python train.py --dataset="dead-leaves pictures: piles of overlapping shapes" --rotation_deg=5 --arch="poolformer" --activation="gelu" --moe_every=1 --expert_mlp_ratio=1 --patch_size=[4, 4] --optimizer="soap" --shampoo_beta=0.95 --max_precond_dim=512 --steps=16400 --batch_size=512 --lr_schedule="linear" --final_lr_fraction=0 --warmup_steps=490
Rows from block 3 of a small image classifier, named by matrix and row number. Rows with one number within an expert belong to one neuron, the router's apart. Each number is 500 + 25 x the weight over its row's rms, rounded and kept within 0 to 999. All counts start at 0. Numbers have three digits each.
Before each expert's rows are labels from the 100 images, of 14848, where the router gives the expert most weight on average: "strongest on" is what is common among them; "patch colour" is the nearest of a few named colours to the mean colour under the peak. Only what is clearly more common there than usual is listed. The data: dead-leaves pictures: piles of overlapping shapes. In brackets: how many of the 100, against the usual share in percent.
# router: router (model.blocks.3.mlp.router.weight, 16x96, trained with AdamW), inputs 0-95
# up: expert up (model.blocks.3.mlp.up, 16x96x96), inputs 0-95
# down: expert down (model.blocks.3.mlp.down, 16x96x96, transposed), outputs 0-95

# expert 5
strongest on: dark (100 vs 13.7)
patch colour: brown (81 vs 30.5)
router.5:534459474504484515509514466537508507486529470486513519504527546465501536522490527504500541489483527506456456475480525463506481439475531500509488540511524474494465478526501481518518474476509499492506546490471479543498486529527525521463524466484479503471484470510469495520528526490542478529
up.0:521487455501549501466508487471502528469525501491472544534499484540483487474498478517507494513477467517505470474512544507523492542506467486505506555530500515498497437527504495487444496506518527513513533480461527491522548500462520508500518469486491477493499521485510508483484432471519490465
down.0:468528540483490515535504532526523520525504521489498484487504487508524489488467489475490486496514529460509552560476499435521486466490513522540485471460547476517500521497455522537505444500539491516485503496489528512434488488504507508498478460497473538512506494464476473483502501518518500497
up.1:490520454528535469466520489592476473484494501459505481514520496497499536511495506495537507556508483498433482471500482520495494505491472505519496562512540520503490517517466527508471501495496512475466502491484554493481509498516511498493487442503481512488478495507480488467486546528490505522
down.1:482459482463491495521490481451506481507503479539481500475478528511502449522519547465499481489474475496485538496543476515477470477502489531477465485511474526493471504532530474472544484498466485481498497474499498504469487489477549481494528476522543473523451472512514513558481517478498490541
up.2:506485474480483497506528468562476498510503504501510486511461512494504466488472538487501518565509490522504495443476474507517495488558498481512448485511523526486450491533473516518528516457512504510492470473510521502505527495533490455521506470518482513480473447491529487491531561483483494525
down.2:489496500523516498518479479506519480502516528544475510475518515463516493519504532500484455480486506522508525493506525577458492465539511481528499492515470492552503534527564504514520470511503523529538476490542481501482517496508526507491512476514502519541447464484512523511478457484542497464
up.3:514522504515493540488477463537505465498518520524529451456529464529495498514551477441498516574538494499514490479497512527487498516508453453507497469496497508501475517505485545489507475477515502492471523477514475481524494491511492547526528461505478511457478524489512489454526482493503514513
down.3:443512486502506500509532513460490503516481502478538493532476508488507511538465485506496481534480477486517464472495485490487514470520528473471483529557490502502482508534529494457533479507518517477492488551532501518469560494507502447538534488455518518519547498538501498546508464496497481501
up.4:446469499510502476469533486566501458544463500480496495507499467520507457479488495488556467536539499508485515468517508536524521530516511523512463498521511530479513516534490486503503526478497544524500502467498526536491512473474461484490507513509452507497475466489521466485489540512453513507
down.4:494479482540477522514482495473478476501537536535541493486529483455500502510508508501485496457445454536469537472513497501497471470458508498468482491485492441555465466498450519470494514508489502543529516517526510475495484498485512521492501456492501527488495461479497497503513492444509477506
up.5:513484460534560473465511485575501484493517471491502514496473515482517533496526488435513503520510495513443496486521521524498501484497498465527515565505508508480497514503479517525510510489513516472482455490499544496486493485526504453490503480527483501493489465495498496438496556540482502493
down.5:521461534483467508503473484475488482491490458527516508453514512516511504514565560488486523500477483520502531532508489502497496476507505546502510531505502493478496462479485516514564499508503510506505509450500504494470516509523547478475474521543570476515463477490462517544531488512498491483
up.6:479485467504483497514533515522487481491493468506472545487463468468506514506526482553554481485477481498557469516537496510516528476440507474514570549517550498486508519541483494498476485511519509460473476454500495505475481475521510519488521485475469488507488529517509489488523494498488476509
down.6:511490504520512521545493537522478513483512498476544477470506514497470488489506521484480562534498534476440513483506502501492496544498520516507469494472470532508508490505491501496500515534537516466456554503455518520516537499498455500534504504459519533467505485483456482504486483479556461516

# expert 15
strongest on: dark (100 vs 13.7); shaded (87 vs 50.2)
patch colour: black (96 vs 10.6)
router.15:539469472473469523539462480477534555519488484467488535530478508495500531510531501522510507522474509497485516521477545477483520460502486535528470526512497472486493475457549471532497482492532513476499534483500478505530536512508526519484547524478469524532494513518468511522490530503523544478
up.0:458490564473495489481542470524496480492494496527490569486438495494498525509484488466510485535501501512531485483538514508494504468522526486489479512481541486492470493499436464507548492565512499504494527479529484514517473471501522494528490506529481467546490478498530527491495491472490506504
down.0:503460469515503506495432486456464487522492515461468427509511522527525501538524489514489523464503518487486541459472483525497523528501487495492488502510471509514517503480537534497466474443467511508528514525509494492482466537489473490481508507473487454492486510487468509526487458521545493502
up.1:527453490469513496540459490539503465456541530508485506507511523499472500473505523474479501501539488527533504538534496506493516518507497540497457514498510499470494504459526524447485539521530514513491459479492546497482493518551505514510530484549520522483493484446463508518497463494515473508
down.1:538509494507478463542493464469514491494518510455463474508484478473483501528504537491477455545479485514547555480483519523478498489510488509484547537510509532470534491478458472514501500513482534490536541523528519509520518498529483524516507472478451520532448529488517501481491517503493505468
up.2:452495519437532474466487509473519492499480515474504522539529502507499503481505468527444537460496512506526471552504472485536468534490496490490471511522480521529497481540544526539494492500514433504506496512516512542502476531511510500524519509497522541513485520477518541517522495531515517514
down.2:511539541550500514526513505467525550499493479523516516524464515488523506491495514494489459507493479493523525457511468469492485470466516499512517466510552508473457500472517526532481518497534483523484529508476529515503526535501531470475523487476482488452570472516474469515528514514536506489
up.3:538504462509578508518511483533483511466511560528489534520534536535488514487539503484516503497502484497482535496551477483510522556471485495528551515504518489478483508500494523495477503470534530474490484468531511477484491495510475505467484485537532495488493463472463505493459496522472524493
down.3:494503522507478469503483510486475517473533551497454503545463475480460531479528519535513424535484493483475521485499530515501464444512469477499548499474511471453517530505494516516467480531506471500524484491520515476544524499529492525492510508482475484506449511466506491498507498488505521489
up.4:500479442492469498543532523506480489514506497479461514535505491506487564521482478545529499499502538498500484511512509524494514488462521473451525491527482514465505516477482494489465501459505487498471493516506458505515481489502458511479539498499501517534461507550458497455515533550475451483
down.4:547514460523484491512467502502507488497488482524495501471469534461522486490491486522502507505480509513521506494494460499523524496529472502461489529482492513494474483529489535510571501553538475501510539509483524475503465478506555503527521451478476522490464523462513490562487480450475522503
up.5:478500508558459505470481501528514485499487491486526456469529486525484471489499508502505500487498494457483513503468511504469535502528483510537495462506540522538534499525490520548551478491518500481541513469507499477520436499484520514462527533500492464520504549482478511471465508446485506473
down.5:507465497450475496500539507515492465521483514485503473442478490522497526528480490504526487460509510510478490465483540507490511536488531566471521532550496475509494451476501460515503526525452494523471519506510476537475513509474483510492480525542501513503497506473488486501483530555472455500
up.6:503507505509496496579542483511491516554529489508505556521475483485479560464512471507533487474514520525525491514495497501484481517515480469506515513519485476510500525473450523515498551492473505528458487475473467512494531490532495524498530459515457502473461513504496475513518486541520510470
down.6:479502450517488459457501520451449484463513508520524484477528485505513453501500473476496538516490481488502510507529458486510495530500462512535493470499504507534507501546533510524495463523540516465518494518516575495510520457483522477524494506474521511491462504507539510512483477465508535520

# expert 0
strongest on: cool (60 vs 14.5); pastel (38 vs 14.6)
patch colour: grey (47 vs 21.5)
router.0:479469512500519497542498516456523535478518485499510541479473464493504511472477515499497468459527513500538494475492545445539520480535532488524503482523514471512521529446483537475527520516521478538501514517516486526504531488455539492521511513507539511492558483506538476483496487474532482496
up.0:467518509514518497509464496501479507509498511462500505470482473534494542502475520498497430555504466502506544525520485528483525490464503492500506473505457506503459476466487486474511536595490497517481514470516493482500522479485507530505535487549548503535505503495506493527497489455495490518
down.0:537544491499494471489519492475450499517507516560503502496489536488534470532487490507491564476516511534511466458519492478517474452529489509487467520527533452524507488497485496519485546480477540488512483485529510507488465513548516474470481517480502468478504509512534500456480468519480519487
up.1:499461498476463534486530511503484502462493508510509498506512495457522483492533522514491530518540496500492523512525488501541462457509506504493492480513478521480472486543492506512516492512493460477472484480485497514496501489433519510446506476530521492565521469534499510435519491479475444552
down.1:495489476484541506497471538497535534503503533468479471496514506496492484482492487469512499507472546472544526457484502506492464520496515528472544543475522477490501519492473542486496525480472503530470465571483510532494500484515524520489472507485493491465490476428485514521480523504448477492
up.2:504465447516523476525484503518495460506471507497515514519500491507480493509472586463543488518534522525505505515512499514494484471519473470451479494521484490496494474470528462478466509493531512520493483483506523510494478488500502465497496437522446481512556500488476462505495515521486481445
down.2:518501517521475506487458476458459510464511509530527505552512490452469514542471468508487497519545535498523521537452501471522504495474490513476515504481500539505500478509520478530479544494468475500547518451508508482493457474509493480492505545496511501452491484468509483481459495513458494522
up.3:533501474496532511508535542527518455510442516515479514536467529474535460554476519496466462554521518505492510508515508478485514506518490511529472477488533506500508481485527487538535489467472526520515498533503482492534495489481520526489483454501512492447481466526501504517490508486492464550
down.3:498469472541489543499523522492514493504507472568490537496526464530470497474525485474511469475519512488510488496488515484503488504496534474484541526526522513491546557516503506479463533511535510503516536470507465491439484494492519456479513506501507538517540551462523515475500488509467487497
up.4:526499542513511501445504468504456507513504484500479504514469507483495500507531534484506506476441522496541499476487526535463492479521482529573477555497463470454527491498497509515525507514522470529516515497460487490507549495495491497492487482485521536506572523486516468517495479478506499477
down.4:467482467522515521511531494499502506485523504503513492434520468556509456518472498502465500528467491492473499530517489492513524519493517449515530470533503495521477514500509499512470534507485505460506489474535496484449459476474477529526487515512469487515489449566485505496477552518513535505
up.5:513456536493477484530515545480527554553476533496477453463477483531482514487481493499514462499482496488538544495504504500480486543497524515475543486485475494517508507507548527487497522500527469511472492510482515494477541502447484509486485514524472490524517471517487485487504483562519551492
down.5:496535471503497494504500500483506441503526484485487501538531482470522533503493535492451472503504470514462482493533468515536519478498504500562444515544498484485431459511493484463524487493469515521480475466494499495490465487469516502503541485482515510480489513493493481498509530519433476511
up.6:499477464459448500525501456564497450478475455502516527443498482485482458473540518485484507461486480465455480465529501512495514486485505509541509515479511485513483496488483461526538480508521542523474525494490510531496509480490497508537475513530501503493489465507532521503488522504484541522
down.6:528525504500523534497476488493483539517509525529494479495520495507487490510481519538519523515509513482533518472473533469468509495497517496441477500532512471480535454527560552523471508458503500522548480493483479515517502482461481504510503438484514482525491505504462483458508516482519457451

# expert 7
strongest on: vivid (100 vs 14.3)
patch colour: cyan (38 vs 3.4)
router.7:476539508479476440532504537455492464502504532514513519538484526449489483495491509506489458469533503484541479475525505507518465501551501473499492546464522498475517524531533545494480492494482523517511540518500523539502528521527515455533471506478484483479475470493483507537487493508516483526
up.0:497565420487502501504525490503460506523507490489492487509440491497478525507495520485488511441526529513506469507479540441531490525498514505527505538530511518488536511454507453501458525474499528499505477534493464487470520493523475498499496508510478516505510519489548505506450498493514515516
down.0:478474510516476507492500537484515484468454516495506476482516504514507481561498478502473478543477521498489543510494511571452505464508485502526498464493562497502466471511502539499507507501470491534540509419497474521491509505503537471522529531498495474473473479526499487506502533492484509488
up.1:510507514535509496534486502498480492488504495522459484462514512528512517485476407514510453486546520483508544529543498489514488481515466473521540503480507472494489507503506538502484460477492476462485502478527520505510530479519515481477512484477501552486481455483492543515500504560459489501
down.1:500511469501502497486485468478518456528519503476474515491442464507500485504474543478492515466515503495479471459524498504501458505497479561495465553525476530473477459483527471495515480536501517495516535505481455501510487519537523523516469486481540525487521492503529465527535486541515507457
up.2:508486477519474488481461487535492515481515479550476530498539507521497515460474532490526456512519527489509514527523498502445474464496515507531491522542539529504505521528552471441482506546509498496498519486523472500453500504543539465465521490475488526481500525491508477484494516537475488484
down.2:506486502473532511512515482473485507477538511484511508518436496477480459531543492478490520460505517503500464476521491503506489506486445499527475509508463532478519463521502481492502534481480483487516458471517509544546553528530512561507477498476520550497512503465475538491514461488484519509
up.3:475507478508451487479485471493497535483494512524500544507547470470436498466509483522501441443489501471538474482486469473510525495522509544485522530507548492480532499466492475483450495521488486496468528498492456480478501492505506521455514507533478474475502502478503489458487512484511516524
down.3:481511538473508454473498512463506481492481535496515469508486506496495484544522517445496491498513516489473541520486479500467524514514468506531485493524445498497508511527544520504516534452436510511502454509532535488531514479505511492526477488482534546555506482477454546489495507484499485496
up.4:517480525497552474507525523501514520470512505496479514522496500491475457488488519548504500511516537502513530508530515498485472503479504505517518466488488494486509472535493440588530521504531479494493521478497464531487492444528492519521490445504532476515436513507502543473479521496511502476
down.4:521492493495520519474478469540518531483504514467512497521550540510502533459483474500485489524452471479483452533529493513522523523482506504458467524520505506518501502476447489512475492514457502515502474508461504447455512502487539509495521532546500508534546473514516478488517471485514501547
up.5:503489480500470516450505501526466495472524506490510512512525516475468487517484509494449480526502492518533478509542526500497478439555519503502504503530539531479517497496563448505469494539531482497515505495548511491474510485518522495519497535557484535480497467508520480516505544452489502515
down.5:478502559509511506523493556472490490486437492498530518496492490496501440482505498495570489499516532479507475522476488522497500544488474500513505482491523527501488517499489518470513520501519476526513507462501456464515531540537516490468492536454469501533502564516488537508481467502498520493
up.6:521484476478490522511456487494477499479507510494491493483502490473498532502522515530495552491510461505494490509545466529475521498463497498499493535519509510470505506467521538465510547445469510494453505500451485536465524496487503451524477487475549515514492475573480479514471485545501502517
down.6:494516464522512511499535447491514488551487522504495573499431526527490504471483502493503487469497504502472534481483554454517507476525488493548499497471504497485502486507503480481516509527543503509522483520535501476539529500484522541496530508537474534473498537476529487495509504444510491505